A small masked spectrogram model, trained from scratch.
Training: muon at rate 0.0033, 6800 steps, batches of 384.
Rows from block 1 of the decoder of a small masked spectrogram model, named by matrix and row number. Rows with one number belong to one neuron. Each number is 200 + 20 x the weight over its row's rms, rounded and kept within 0 to 999. All counts start at 0.
After each neuron's rows are labels from the 100 clips, of 14848, where the neuron reaches its highest value: "responds to" is what is common among them. Only what is clearly more common there than usual is listed. The data: synthesised imitations of 52 everyday sounds, one a clip. In brackets: how many of the 100, against the usual share in percent.
# fc1: MLP up (decoder.1.mlp.fc1.weight, 512x128), inputs 0-127
# fc2: MLP down (decoder.1.mlp.fc2.weight, 128x512, transposed), outputs 0-127

fc1.82,190,197,195,237,196,175,207,171,209,154,188,201,229,208,172,195,204,193,202,213,207,175,194,200,229,239,192,209,191,201,199,171,211,207,187,192,209,222,182,211,209,194,198,195,203,206,179,218,194,235,225,195,205,199,193,187,228,197,177,191,184,164,195,205,206,259,227,252,162,189,216,187,233,197,244,217,202,194,203,218,195,224,210,207,189,221,216,193,174,245,211,200,211,217,213,183,199,204,194,192,244,196,170,202,237,208,204,224,140,203,171,195,211,187,194,182,189,225,219,194,185,186,221,178,235,195,205,181
fc2.82,208,200,209,195,226,184,187,229,184,225,229,216,192,182,195,196,184,174,206,197,193,227,188,193,191,149,206,177,203,206,211,196,190,211,195,214,227,193,227,184,209,180,201,191,196,227,206,194,215,190,178,195,191,187,236,220,182,219,207,196,192,210,209,191,194,123,198,140,254,247,206,231,166,228,199,198,222,192,192,205,210,210,203,185,193,199,192,205,204,174,208,240,197,192,182,225,181,207,226,189,141,193,243,212,191,194,192,203,230,205,230,191,206,216,205,188,208,201,184,212,188,186,207,219,197,190,201,230
responds to: animals (57 vs 15.7)

fc1.142,174,205,163,157,205,170,202,214,219,214,216,204,231,182,213,200,226,184,197,183,196,196,230,188,205,174,217,160,171,198,225,193,207,215,178,207,187,224,209,247,185,207,213,190,183,181,149,195,221,217,204,220,183,216,247,232,172,198,199,181,203,179,240,229,240,186,186,195,212,178,206,227,194,191,181,229,170,207,208,216,215,212,187,224,171,197,172,170,188,165,197,188,227,186,208,229,183,185,206,204,207,215,195,178,205,189,229,202,182,180,197,187,219,227,194,210,189,175,196,200,203,190,226,202,226,208,232,181
fc2.142,220,170,205,230,203,203,170,160,161,211,175,181,210,219,194,231,178,199,200,208,208,190,185,172,231,251,223,192,173,174,203,189,205,214,184,191,190,224,162,182,195,192,226,221,217,224,210,219,207,210,193,181,206,193,201,189,224,229,201,225,171,171,184,184,156,206,177,227,205,223,184,188,163,210,217,220,207,200,186,176,164,198,212,177,197,194,208,211,210,223,164,176,200,234,162,212,198,183,197,216,194,175,206,234,221,189,211,190,203,226,195,200,200,187,190,198,167,236,205,221,200,223,237,210,204,206,219,184
responds to: signals (46 vs 11.7); siren (43 vs 1.9); animals (37 vs 15.7)

fc1.261,185,197,219,227,178,206,216,191,180,206,177,232,212,222,191,197,169,173,185,186,149,214,179,196,219,191,222,215,186,212,224,203,241,167,193,194,200,190,209,202,160,182,195,223,221,185,173,189,219,215,178,219,218,218,213,220,196,210,213,192,192,190,222,177,193,225,215,188,207,216,221,237,198,196,207,203,176,215,175,237,242,206,190,206,200,182,195,194,242,169,226,183,220,178,206,200,174,173,189,213,237,208,203,186,156,214,212,185,214,209,207,232,195,176,186,167,199,187,161,189,212,185,221,188,156,200,215,177
fc2.261,208,191,197,166,192,212,178,233,223,182,237,233,185,183,196,247,200,194,175,217,233,195,209,201,180,249,185,175,197,210,202,200,202,213,210,192,220,190,178,210,210,189,199,173,182,227,211,189,180,178,180,197,177,170,165,186,219,152,201,200,220,222,191,193,254,189,211,194,206,199,205,198,194,190,195,196,217,216,209,193,191,201,233,173,235,194,213,186,164,182,184,221,220,230,185,199,227,229,192,223,172,187,178,218,187,247,186,207,193,194,215,187,192,200,193,208,170,204,225,212,166,160,184,231,211,188,194,208
responds to: laser zap (53 vs 2); machines and effects (53 vs 21.3)

fc1.253,207,222,201,211,211,220,219,233,205,171,200,226,190,189,181,205,221,186,231,162,172,211,196,239,172,218,199,186,204,163,210,208,189,202,212,219,163,173,225,174,204,200,203,214,217,194,215,206,157,211,163,189,199,199,177,218,191,193,213,218,187,188,183,178,176,188,207,191,193,215,196,239,216,170,210,191,201,212,182,237,200,155,212,246,200,200,155,249,183,200,175,190,165,210,196,171,197,197,209,213,171,213,211,198,203,214,180,200,192,179,225,197,196,196,221,191,211,236,215,218,199,235,175,162,196,190,199,224
fc2.253,210,169,221,225,186,211,204,171,196,147,189,161,219,232,204,200,211,218,209,219,212,186,233,175,212,199,195,200,169,208,200,164,197,212,192,214,195,190,169,189,179,190,179,218,177,198,217,216,190,182,207,220,198,198,209,168,206,204,173,203,208,192,185,190,201,221,224,252,209,172,185,190,185,219,197,189,205,204,211,176,188,235,193,181,195,228,257,191,184,220,224,214,202,191,182,220,213,176,154,179,225,212,194,208,205,203,200,214,180,229,197,217,184,212,176,172,196,189,205,205,225,181,230,255,229,177,225,210
responds to: crying baby (52 vs 1.8); meowing (31 vs 2)

fc1.290,219,205,240,226,194,185,157,188,154,223,211,201,187,186,186,234,174,195,170,221,209,180,209,182,245,184,172,209,181,200,206,190,196,190,175,201,183,238,211,168,206,167,183,193,201,201,183,184,223,233,192,198,196,182,201,199,221,230,185,207,207,176,231,180,218,185,199,189,212,217,162,224,222,209,186,206,221,191,200,211,209,208,196,163,172,242,218,224,198,202,196,195,182,202,161,218,199,208,215,243,202,218,223,230,194,230,207,218,226,207,194,224,203,215,181,187,176,183,183,186,207,175,195,182,174,210,242,210
fc2.290,207,233,245,184,211,230,215,219,206,177,175,166,217,211,175,204,189,196,194,196,202,214,201,201,192,195,215,175,208,221,226,228,209,201,168,194,205,191,253,226,165,203,237,181,221,205,218,206,157,171,168,163,205,180,229,188,180,171,198,176,237,216,156,178,216,222,179,210,213,212,193,180,189,202,169,191,187,207,180,219,179,208,211,194,203,186,186,212,212,217,194,205,222,227,227,203,232,182,210,172,172,188,207,179,190,191,218,211,197,203,206,209,221,209,185,236,183,217,195,212,173,220,173,196,221,181,190,172
responds to: laser zap (98 vs 2); machines and effects (98 vs 21.3)

fc1.128,203,201,191,182,192,183,194,228,203,196,209,159,218,187,190,188,185,212,208,209,195,208,187,204,159,220,233,206,193,200,210,177,197,179,199,197,229,221,207,191,213,224,180,228,222,185,211,198,183,180,198,191,223,172,200,209,208,205,208,166,175,194,203,218,196,204,209,186,195,224,210,208,168,167,192,180,218,179,204,207,189,180,188,219,189,217,219,213,208,199,265,169,201,284,188,226,211,201,190,214,238,223,187,241,180,182,207,220,197,170,210,201,221,211,232,221,149,207,212,187,185,216,179,190,191,167,184,205
fc2.128,185,216,189,197,205,190,211,214,198,172,174,215,207,184,210,224,223,164,153,185,229,189,216,208,189,202,183,208,237,205,181,197,189,197,210,179,202,196,195,227,193,183,227,187,188,199,179,216,150,218,188,196,215,235,176,181,219,155,183,230,204,175,199,196,205,221,188,223,198,225,189,182,220,170,213,188,216,202,209,215,208,210,225,197,234,191,229,189,204,226,146,217,171,194,198,199,202,212,167,199,214,224,200,199,229,189,230,179,169,208,190,240,162,197,192,197,245,227,222,219,212,222,191,178,214,210,171,198
responds to: crying baby (44 vs 1.8); howling (27 vs 1.9)

fc1.194,215,221,196,184,179,210,184,221,205,200,187,217,150,202,226,222,223,203,203,191,202,243,209,208,191,193,165,221,180,212,195,224,210,201,242,193,219,214,205,182,221,161,218,205,194,192,199,203,189,216,185,211,173,206,191,223,231,208,235,150,202,192,212,162,178,185,188,191,214,206,169,231,192,173,220,205,207,197,148,219,168,193,212,208,212,165,180,204,189,173,205,207,190,168,175,192,179,221,198,208,206,206,214,218,171,225,205,231,213,192,203,198,171,237,173,209,203,216,167,194,213,237,230,198,185,172,195,216
fc2.194,210,196,213,217,189,167,175,217,199,190,199,203,209,204,200,184,190,204,188,220,194,177,208,190,187,205,235,192,207,202,173,148,220,201,210,198,172,194,184,195,190,202,213,212,178,223,220,170,207,193,201,202,220,208,213,197,201,185,165,251,235,187,215,193,250,185,219,234,209,200,205,193,222,189,187,186,193,212,195,242,200,154,196,183,212,213,244,220,184,194,225,226,195,208,234,198,232,190,202,233,211,216,178,204,194,184,135,212,178,173,198,199,192,210,202,236,196,191,223,170,207,160,203,228,191,215,176,213
responds to: crying baby (54 vs 1.8); people (54 vs 15.1)

fc1.178,167,214,174,175,204,207,159,206,212,174,198,221,185,209,203,208,197,168,198,205,178,213,262,162,194,191,207,198,211,236,167,197,191,178,226,203,205,230,206,190,190,195,201,203,211,186,170,213,232,194,210,211,209,212,230,193,192,167,243,187,198,211,217,185,213,199,216,179,210,209,183,204,201,242,194,207,230,186,224,203,196,188,191,200,192,170,190,210,185,200,234,183,200,177,207,214,196,198,225,198,201,245,176,235,174,186,185,179,165,240,169,185,222,246,200,202,197,230,166,198,182,218,181,189,198,189,210,175
fc2.178,202,209,179,185,206,184,208,205,179,221,234,176,233,227,196,186,210,206,197,212,210,201,198,225,219,222,209,190,190,178,211,212,188,209,209,191,196,191,188,212,219,219,192,184,200,206,216,161,198,194,181,211,196,186,167,218,183,236,215,193,168,189,209,167,169,195,178,220,156,205,238,202,215,202,198,169,160,199,183,178,216,210,197,186,224,233,203,199,208,182,206,206,189,203,230,211,193,183,163,224,170,132,195,193,232,229,210,186,210,168,211,183,175,187,187,193,196,172,218,227,224,189,239,247,213,168,201,202
responds to: signals (54 vs 11.7); siren (29 vs 1.9); phone ringing (25 vs 2.1)

fc1.309,211,212,176,226,226,171,174,248,176,212,213,184,203,201,203,182,184,186,215,240,191,188,187,191,185,245,188,204,145,227,215,206,197,225,194,195,183,187,214,197,195,225,181,171,202,172,207,191,171,162,186,192,179,206,158,188,217,214,187,178,193,208,192,186,186,221,181,198,212,228,205,209,170,197,216,211,187,187,229,179,178,189,168,197,172,186,207,219,200,207,233,196,220,247,205,229,228,227,214,195,169,179,192,205,208,187,195,226,174,217,222,199,219,191,220,246,188,193,185,196,195,211,225,229,218,188,202,215
fc2.309,196,198,224,208,213,201,169,195,191,220,236,208,212,210,221,216,189,170,173,190,183,207,195,203,220,215,210,185,218,213,189,196,223,202,199,200,198,195,202,192,193,173,233,169,189,248,228,225,189,226,202,204,150,212,190,224,195,196,204,192,193,194,193,194,213,224,214,181,224,207,201,237,244,191,182,166,166,244,174,186,239,180,229,196,166,217,194,202,192,202,211,158,206,196,194,175,209,219,190,222,232,221,180,181,213,225,181,216,209,170,231,202,188,192,165,221,219,186,183,172,223,183,203,198,195,199,151,204
responds to: siren (68 vs 1.9); signals (68 vs 11.7); reverberation (66 vs 34.1); text has "reverberant" (66 vs 34.1)

fc1.271,282,238,201,221,196,224,232,174,153,188,195,230,171,169,212,196,185,171,219,240,204,224,176,216,169,193,230,206,194,205,216,193,202,208,222,205,215,190,182,169,213,212,164,175,189,204,195,200,225,201,206,197,224,167,248,210,171,190,240,168,170,186,184,182,181,220,204,194,187,180,199,213,187,200,213,195,193,206,190,208,194,216,175,198,189,218,179,234,187,177,214,211,203,206,180,201,184,201,193,204,184,216,218,210,201,210,182,197,208,202,211,229,219,201,168,188,177,181,196,206,189,228,201,173,196,197,186,205
fc2.271,278,217,212,196,190,190,192,201,200,206,196,172,174,242,165,187,176,184,232,201,201,145,190,197,189,234,169,204,206,209,167,198,202,190,220,195,225,231,180,194,187,205,189,241,214,196,224,200,188,204,218,188,177,206,182,198,210,198,218,214,202,159,188,179,218,174,184,205,205,206,171,187,193,201,151,207,214,189,206,201,180,210,217,193,202,188,181,190,229,217,184,168,222,193,208,208,213,166,231,209,196,185,183,210,196,181,227,203,214,209,186,189,204,217,225,210,191,238,230,221,213,214,190,240,202,215,170,194
responds to: crying baby (46 vs 1.8); siren (37 vs 1.9)

fc1.356,200,226,154,216,220,194,215,146,167,182,210,222,223,186,210,195,202,178,200,207,192,169,222,220,184,215,237,183,197,202,169,187,150,211,210,206,219,189,166,184,183,165,191,199,189,178,228,195,213,169,208,160,238,187,194,210,185,196,224,224,220,196,194,195,175,207,200,184,194,212,179,248,191,208,200,193,218,192,199,208,201,170,206,213,202,219,179,223,199,208,203,221,191,200,202,211,213,177,182,185,202,215,175,221,191,208,204,196,193,214,215,218,190,243,219,206,184,193,175,182,170,244,191,188,258,186,192,220
fc2.356,193,202,225,175,231,179,203,249,194,203,188,183,163,227,169,205,195,222,192,163,196,231,181,179,173,202,205,230,239,236,208,200,201,200,201,202,225,208,202,205,219,211,193,196,170,222,210,204,187,241,219,219,178,194,205,202,208,173,197,205,218,187,216,195,234,219,213,214,196,212,233,159,214,203,207,194,200,170,218,195,180,199,224,206,229,169,194,197,163,240,173,170,187,220,182,222,199,197,205,207,156,195,205,206,226,184,205,198,200,212,165,183,199,197,143,206,176,203,181,191,234,182,224,194,183,199,189,190
responds to: signals (58 vs 11.7); siren (39 vs 1.9)

fc1.130,214,180,222,193,235,190,190,191,196,207,209,199,200,186,206,202,185,204,165,177,152,222,203,221,231,200,226,197,206,196,198,224,230,239,227,179,229,201,196,213,203,196,167,224,170,201,201,181,170,173,249,208,207,188,175,202,210,195,211,215,201,223,218,200,184,201,203,196,173,202,175,184,216,206,237,166,183,167,239,185,209,223,208,185,220,188,216,208,215,198,210,178,174,184,217,192,188,192,203,235,187,203,178,191,232,225,184,159,163,211,209,197,245,215,205,175,198,171,190,235,190,201,222,185,162,193,190,214
fc2.130,226,200,155,220,162,188,198,207,198,237,209,170,179,210,165,210,231,201,202,198,204,183,212,162,175,214,188,171,165,197,206,231,208,197,204,177,219,210,221,230,194,198,206,229,199,197,167,202,238,216,262,217,214,178,215,207,192,238,215,171,192,201,191,170,193,167,204,190,164,170,180,214,176,190,225,199,209,212,173,203,223,183,197,191,205,210,188,207,186,239,171,213,196,213,211,195,208,206,195,231,198,210,184,185,182,214,200,204,186,225,183,216,181,190,245,182,174,216,216,189,176,218,214,219,221,209,187,214
responds to: signals (73 vs 11.7); siren (69 vs 1.9)

fc1.421,199,240,239,227,219,189,199,181,194,226,224,210,224,170,238,203,203,180,213,193,181,183,184,224,214,195,212,206,201,216,217,236,136,200,211,237,220,201,184,204,184,246,185,207,197,183,196,184,191,176,252,194,164,212,211,202,205,194,196,173,212,158,201,185,218,218,189,196,220,195,193,195,183,208,181,194,214,212,197,197,156,179,186,209,178,214,173,191,182,233,185,185,197,212,169,220,199,191,214,214,200,203,198,167,203,200,215,222,207,209,195,217,181,201,149,172,192,178,204,207,170,227,182,189,181,184,222,214
fc2.421,197,240,220,209,186,194,202,183,217,192,194,186,221,206,170,198,206,225,202,222,217,203,195,188,202,186,152,189,199,186,216,210,196,181,189,229,214,174,178,207,206,159,201,236,215,188,152,205,191,159,193,214,204,211,260,212,154,189,184,203,194,207,226,195,223,176,205,230,178,203,176,214,211,163,205,189,186,204,192,219,174,211,198,197,193,219,182,228,212,180,202,219,197,187,211,183,229,222,203,190,188,197,184,189,191,216,201,195,246,203,233,212,139,225,179,184,213,233,203,166,209,217,198,182,224,186,217,186
responds to: laser zap (49 vs 2); mooing (33 vs 2)

fc1.137,206,218,189,222,214,209,186,214,177,231,197,201,224,234,186,208,216,208,178,192,203,258,208,205,201,184,183,157,209,221,215,208,210,198,173,208,214,192,134,213,209,192,175,215,228,169,177,224,218,214,210,206,155,183,192,183,215,227,223,178,212,208,174,223,188,210,163,214,199,173,216,211,179,197,199,177,213,190,236,211,169,202,192,210,190,192,176,180,205,179,201,168,205,174,219,212,201,192,226,198,192,210,205,170,190,208,206,200,144,209,193,189,190,210,225,176,220,196,172,223,218,194,237,199,183,215,222,226
fc2.137,199,244,139,206,187,188,205,202,225,195,203,223,189,182,193,226,200,215,196,177,195,185,198,211,175,228,213,187,207,154,243,167,197,212,195,198,213,218,176,204,184,195,223,229,212,241,234,200,200,199,191,182,261,177,162,183,185,177,208,189,213,227,221,206,200,207,155,190,201,209,202,194,195,186,230,198,232,185,202,212,233,202,191,199,187,197,184,213,200,180,214,197,180,212,200,210,196,195,194,192,192,178,193,214,183,191,199,240,183,232,164,255,185,200,197,207,222,216,201,202,209,186,195,200,170,186,218,167
responds to: laser zap (88 vs 2); machines and effects (88 vs 21.3)

fc1.405,190,222,209,202,156,216,170,222,201,245,197,196,153,190,202,180,203,192,209,207,171,232,217,177,164,166,247,214,191,187,180,214,194,194,206,227,222,175,214,207,215,216,205,185,216,163,198,210,189,172,208,183,196,210,219,191,186,210,193,203,215,171,205,241,187,212,185,202,198,174,211,195,174,210,208,208,224,215,184,209,197,221,212,177,173,172,211,228,209,185,242,213,214,197,231,217,215,173,202,193,182,208,198,208,167,235,233,199,213,231,198,180,176,189,210,190,220,192,211,209,187,174,240,178,206,227,162,181
fc2.405,198,212,217,215,214,165,223,160,212,255,198,205,203,216,179,168,203,224,167,185,185,235,205,195,202,190,175,208,220,189,182,213,216,218,167,220,198,196,221,216,225,173,179,235,196,208,190,171,178,159,171,190,201,231,181,206,188,179,227,187,179,204,190,185,164,180,197,204,227,186,225,194,206,213,202,209,182,186,199,218,187,198,206,217,182,227,171,175,235,219,232,201,215,215,210,181,242,200,169,167,239,204,192,227,225,184,187,200,191,181,177,224,210,206,187,159,192,198,219,222,197,198,203,200,214,181,193,211
responds to: laser zap (66 vs 2); siren (33 vs 1.9)

fc1.192,188,216,201,239,189,215,218,220,213,165,166,187,195,207,200,180,203,240,204,200,226,222,218,170,200,212,196,188,206,209,193,224,202,189,206,174,233,201,197,222,188,168,180,214,202,196,230,201,229,189,239,203,209,212,206,212,158,196,163,200,178,186,198,174,208,196,195,198,221,220,200,198,204,209,205,206,218,225,210,157,179,157,203,180,214,191,227,196,209,196,270,221,223,203,233,174,208,200,188,213,212,177,192,212,190,182,186,207,181,198,212,193,172,209,187,170,229,184,224,165,181,189,248,214,180,170,191,184
fc2.192,183,218,167,201,216,179,201,208,224,171,202,184,234,201,229,185,193,200,213,193,201,203,238,202,211,209,196,252,219,185,208,183,206,220,199,210,178,191,210,224,195,189,178,198,196,235,212,220,184,214,226,209,212,220,240,150,177,201,221,188,206,190,249,188,187,205,186,216,197,190,230,224,208,211,209,184,183,179,208,214,182,205,211,166,205,204,213,178,178,179,217,230,221,215,195,186,209,165,229,197,248,166,195,191,207,190,176,195,177,196,186,189,162,199,217,202,193,200,181,159,197,199,148,234,181,177,195,187
responds to: animals (71 vs 15.7); mooing (34 vs 2); fly buzzing (27 vs 2)

fc1.122,208,228,224,151,208,171,195,166,212,181,206,177,197,197,224,197,180,205,178,188,211,248,206,196,218,206,198,209,190,185,231,211,174,189,188,159,225,192,237,215,181,247,190,171,183,179,165,188,184,194,209,199,187,194,166,193,169,174,235,222,191,198,193,218,216,247,216,217,200,233,194,206,224,194,218,205,206,217,188,178,200,187,207,190,174,193,179,189,185,198,184,216,193,203,194,210,204,237,213,229,193,235,203,201,214,180,234,193,184,174,221,209,210,227,198,150,223,213,178,211,178,212,184,210,174,202,208,208
fc2.122,207,213,178,230,210,220,242,227,201,228,200,226,211,176,177,218,210,230,213,244,179,171,187,206,201,193,182,180,215,212,201,197,204,212,201,236,202,206,190,190,218,186,193,225,212,218,199,223,194,203,192,186,176,214,215,206,219,235,196,158,210,177,195,196,193,152,174,193,192,194,191,190,175,203,241,186,213,180,209,212,182,201,184,198,225,235,210,230,183,200,232,201,229,221,210,193,216,164,154,195,193,146,191,197,179,196,142,230,211,205,187,180,193,205,208,178,202,184,222,178,214,196,208,211,207,178,207,172
responds to: engine (27 vs 2)

fc1.418,189,227,155,197,185,215,185,186,175,192,188,195,213,208,191,230,190,165,202,180,185,211,185,220,196,213,212,186,215,220,194,211,183,214,184,167,227,180,210,216,191,229,205,176,182,165,150,235,189,208,171,208,212,197,185,215,175,254,222,194,211,214,156,197,204,217,222,230,202,183,184,222,182,188,205,234,197,178,190,187,181,212,209,201,231,193,166,167,190,215,197,234,199,208,207,212,209,244,182,187,181,170,234,201,228,202,230,219,189,193,224,193,226,213,199,220,187,196,201,206,182,208,243,212,166,197,200,192
fc2.418,205,198,233,181,175,182,198,200,216,192,217,225,201,195,198,211,216,223,201,215,190,185,205,162,197,170,209,209,212,192,221,192,219,179,211,229,164,213,204,199,188,181,165,230,238,188,217,208,181,183,213,198,186,217,180,157,190,163,189,186,191,182,203,198,196,177,183,196,247,207,188,171,182,225,187,182,200,220,206,191,217,209,188,235,218,218,212,236,208,212,202,194,207,213,249,193,203,162,179,206,204,236,214,214,156,195,199,202,168,160,173,204,138,221,190,187,222,233,204,202,199,212,203,179,212,214,200,221
responds to: reverberation (80 vs 34.1); text has "room" (80 vs 34.1); text has "reverberant" (80 vs 34.1)

fc1.392,183,190,187,178,186,216,219,196,168,223,193,198,197,204,154,210,229,161,168,199,213,201,202,217,204,218,213,193,196,194,198,216,200,195,175,223,204,192,214,234,194,198,164,193,208,169,215,199,179,188,215,176,174,207,228,169,221,217,216,198,195,169,225,207,263,211,192,205,219,211,202,183,165,212,182,178,198,214,215,201,196,217,212,208,205,170,242,191,216,217,197,210,166,195,186,219,207,221,176,180,209,199,201,209,200,195,216,205,172,215,177,173,207,201,217,181,176,192,187,239,180,279,226,171,208,184,198,200
fc2.392,185,242,206,193,217,192,177,181,223,170,185,185,186,182,237,225,181,223,217,168,208,206,207,203,224,207,208,192,184,200,205,179,199,191,220,180,205,190,171,189,197,200,182,214,162,235,205,173,219,202,201,187,177,216,184,255,195,201,186,200,191,230,170,201,177,216,193,179,150,211,184,194,210,173,219,242,200,176,181,197,232,193,180,212,201,221,149,186,178,198,218,202,223,193,203,212,205,196,230,233,195,196,197,201,221,257,201,174,192,169,193,198,189,177,229,206,215,222,232,169,212,203,208,219,212,196,193,185
responds to: reverberation (69 vs 34.1); text has "room" (69 vs 34.1); text has "reverberant" (69 vs 34.1); snoring (25 vs 1.8)

fc1.45,217,216,151,196,211,171,221,222,159,168,209,204,205,210,198,171,217,202,200,203,225,176,180,191,197,227,192,197,185,212,180,161,206,207,189,214,159,177,195,206,225,192,174,197,176,195,161,211,234,214,210,185,254,246,223,189,181,184,229,176,202,213,210,181,182,206,196,225,206,200,168,203,199,210,175,254,213,173,215,195,214,180,201,226,167,199,182,224,198,213,191,184,183,221,216,199,238,215,201,199,186,188,219,221,201,188,224,244,211,236,200,181,193,193,191,214,170,207,201,200,196,190,202,210,210,210,219,201
fc2.45,226,170,208,182,215,201,209,186,195,219,215,207,187,207,201,178,218,157,216,238,217,187,157,185,203,229,181,210,220,204,193,141,220,182,173,183,193,176,226,193,212,210,213,186,191,182,215,199,196,189,210,228,216,212,244,188,168,198,216,216,215,200,188,191,188,203,223,216,184,247,205,202,219,173,235,180,186,204,209,210,195,176,221,165,193,212,203,191,203,205,175,179,205,224,186,187,208,232,184,212,176,209,223,179,182,183,186,168,209,205,269,195,226,203,179,218,184,198,183,218,185,170,196,210,189,217,176,210
responds to: siren (100 vs 1.9); signals (100 vs 11.7)

fc1.461,192,209,190,228,230,220,206,211,212,192,223,182,173,202,212,179,206,194,236,191,204,242,217,240,160,245,223,192,204,199,207,181,204,178,201,198,148,212,168,212,194,184,234,154,214,207,208,226,197,179,235,223,191,211,179,222,217,187,198,214,168,175,192,184,177,213,204,195,190,207,199,231,165,211,155,211,205,203,206,192,166,175,207,206,216,206,212,186,200,216,187,224,180,206,162,185,190,168,213,178,205,187,198,200,207,181,188,153,200,215,201,200,217,169,225,190,201,200,243,197,206,196,198,176,219,196,219,182
fc2.461,224,152,217,189,180,223,196,204,190,178,189,197,241,206,207,221,220,205,153,204,166,184,200,185,196,173,205,181,193,199,211,214,172,214,173,215,229,204,212,211,171,217,176,201,159,222,180,173,209,203,155,167,234,207,216,193,204,247,223,171,209,215,219,206,209,197,227,181,196,192,184,202,184,165,216,205,198,179,203,216,209,197,195,189,177,179,177,229,193,168,227,190,232,187,227,211,185,235,190,207,201,227,231,190,191,185,204,228,222,174,191,202,220,215,184,237,213,191,195,211,193,189,198,236,176,197,211,186
responds to: muffled (low-pass) (47 vs 11.7); phone ringing (28 vs 2.1)

fc1.67,204,198,206,185,194,187,203,215,184,175,183,199,182,226,185,198,199,148,160,189,186,206,227,172,186,181,211,235,199,171,206,218,237,205,168,205,205,174,199,194,206,178,204,208,204,185,206,236,202,219,218,220,196,208,204,202,184,206,186,186,171,205,220,167,208,146,183,193,190,248,193,214,201,225,188,230,222,226,189,245,215,189,201,217,203,204,197,197,151,227,190,184,217,246,216,175,223,185,206,237,200,197,211,232,203,175,182,206,205,193,201,186,230,185,207,172,186,157,187,205,197,210,197,201,207,239,200,183
fc2.67,196,218,195,212,206,190,212,193,208,237,215,192,234,209,204,207,225,210,210,219,209,220,190,222,226,199,198,177,194,195,197,153,178,190,224,204,221,230,217,214,192,189,179,194,203,230,222,161,215,191,195,185,207,213,189,211,181,210,206,219,225,223,187,212,197,234,219,175,220,170,190,210,219,159,209,187,179,173,202,165,201,205,179,182,171,201,188,207,198,174,207,201,197,187,150,210,178,224,227,133,243,179,196,187,209,224,212,160,190,191,183,192,179,184,199,191,225,234,208,194,195,187,220,227,179,157,210,204
responds to: signals (52 vs 11.7); siren (35 vs 1.9)

fc1.206,184,206,218,195,196,234,218,195,230,189,190,182,200,182,173,241,201,202,208,178,217,225,223,214,193,208,215,201,191,217,227,166,208,207,193,227,220,191,137,195,175,171,199,221,186,202,185,196,214,232,182,174,218,208,209,154,175,192,186,213,209,216,205,172,221,204,203,146,226,199,195,229,195,176,213,187,214,194,206,190,213,192,227,200,239,195,202,195,224,208,180,204,207,207,201,189,191,220,180,182,167,214,181,192,196,213,232,188,221,208,257,163,184,184,176,176,233,206,167,201,212,181,221,196,200,202,194,237
fc2.206,194,217,179,203,177,170,175,236,151,206,195,199,208,215,207,160,204,180,200,191,195,175,187,224,196,207,174,231,195,209,164,212,190,203,195,188,191,188,248,177,212,217,214,189,229,199,198,200,209,190,209,206,188,217,173,224,209,189,236,203,182,165,202,209,211,191,159,281,161,188,197,193,197,191,217,228,200,192,197,196,190,199,184,198,163,219,195,207,210,207,192,183,199,218,201,208,208,157,243,223,238,183,190,215,192,194,185,194,190,206,189,201,218,201,229,238,179,194,240,198,205,204,182,181,203,226,210,196
responds to: muffled (low-pass) (42 vs 11.7); melody (34 vs 1.8); music (34 vs 3.7)

fc1.40,123,164,183,196,205,221,232,208,192,189,222,174,195,153,206,186,185,196,196,225,214,199,198,215,212,216,195,217,215,203,197,168,196,186,153,181,188,220,235,185,186,201,173,193,202,231,199,210,187,209,193,201,242,197,159,214,231,202,207,216,177,219,184,188,202,202,221,209,205,198,215,180,218,203,231,194,216,221,195,204,179,192,228,193,237,190,186,200,173,202,216,201,181,222,161,177,172,217,176,209,194,211,195,223,189,195,213,212,195,175,212,240,229,182,216,178,186,200,226,208,188,188,207,183,166,223,210,169
fc2.40,149,193,154,208,200,184,189,212,213,202,170,202,184,236,196,211,221,228,191,184,199,191,214,186,202,214,165,175,207,194,176,199,184,182,220,212,217,179,172,211,218,176,231,211,189,253,190,199,197,223,197,210,217,212,220,236,193,210,191,177,215,231,185,221,189,205,203,203,197,222,200,201,216,180,179,185,183,196,197,173,202,204,184,221,157,216,194,206,158,197,191,205,221,209,233,200,211,177,254,225,179,182,169,196,171,193,218,211,244,186,168,191,208,215,219,220,220,192,180,208,168,182,189,222,191,207,209,231
responds to: reverberation (82 vs 34.1); text has "room" (82 vs 34.1); text has "reverberant" (82 vs 34.1)

fc1.433,199,165,206,210,198,175,201,207,193,223,222,187,202,217,165,220,210,223,221,226,208,181,202,193,200,179,213,186,195,218,207,231,229,187,180,193,210,174,197,217,250,200,197,214,193,220,238,248,205,195,237,194,220,188,206,225,184,184,232,187,199,164,202,189,182,194,203,220,219,191,233,192,156,168,213,209,173,190,176,214,203,188,181,194,200,236,231,166,194,206,194,187,169,198,191,210,240,192,199,179,171,208,176,219,179,203,209,191,188,229,200,175,231,202,214,185,178,182,197,199,159,183,196,236,160,176,209,206
fc2.433,199,199,180,190,200,220,197,184,199,181,164,182,192,207,232,223,197,195,199,194,223,211,219,193,192,211,190,225,194,173,183,186,191,210,198,200,179,258,204,190,157,247,213,201,213,184,159,183,244,169,173,220,177,189,194,191,210,188,173,193,189,217,201,227,223,191,194,172,187,244,185,205,273,212,199,167,210,214,213,197,210,191,197,218,191,188,188,199,237,181,208,196,222,214,196,177,190,205,209,212,190,206,213,207,193,198,172,199,194,204,216,240,172,226,222,192,198,214,199,195,221,230,176,210,202,230,165,172
responds to: signals (39 vs 11.7); household (39 vs 18.7)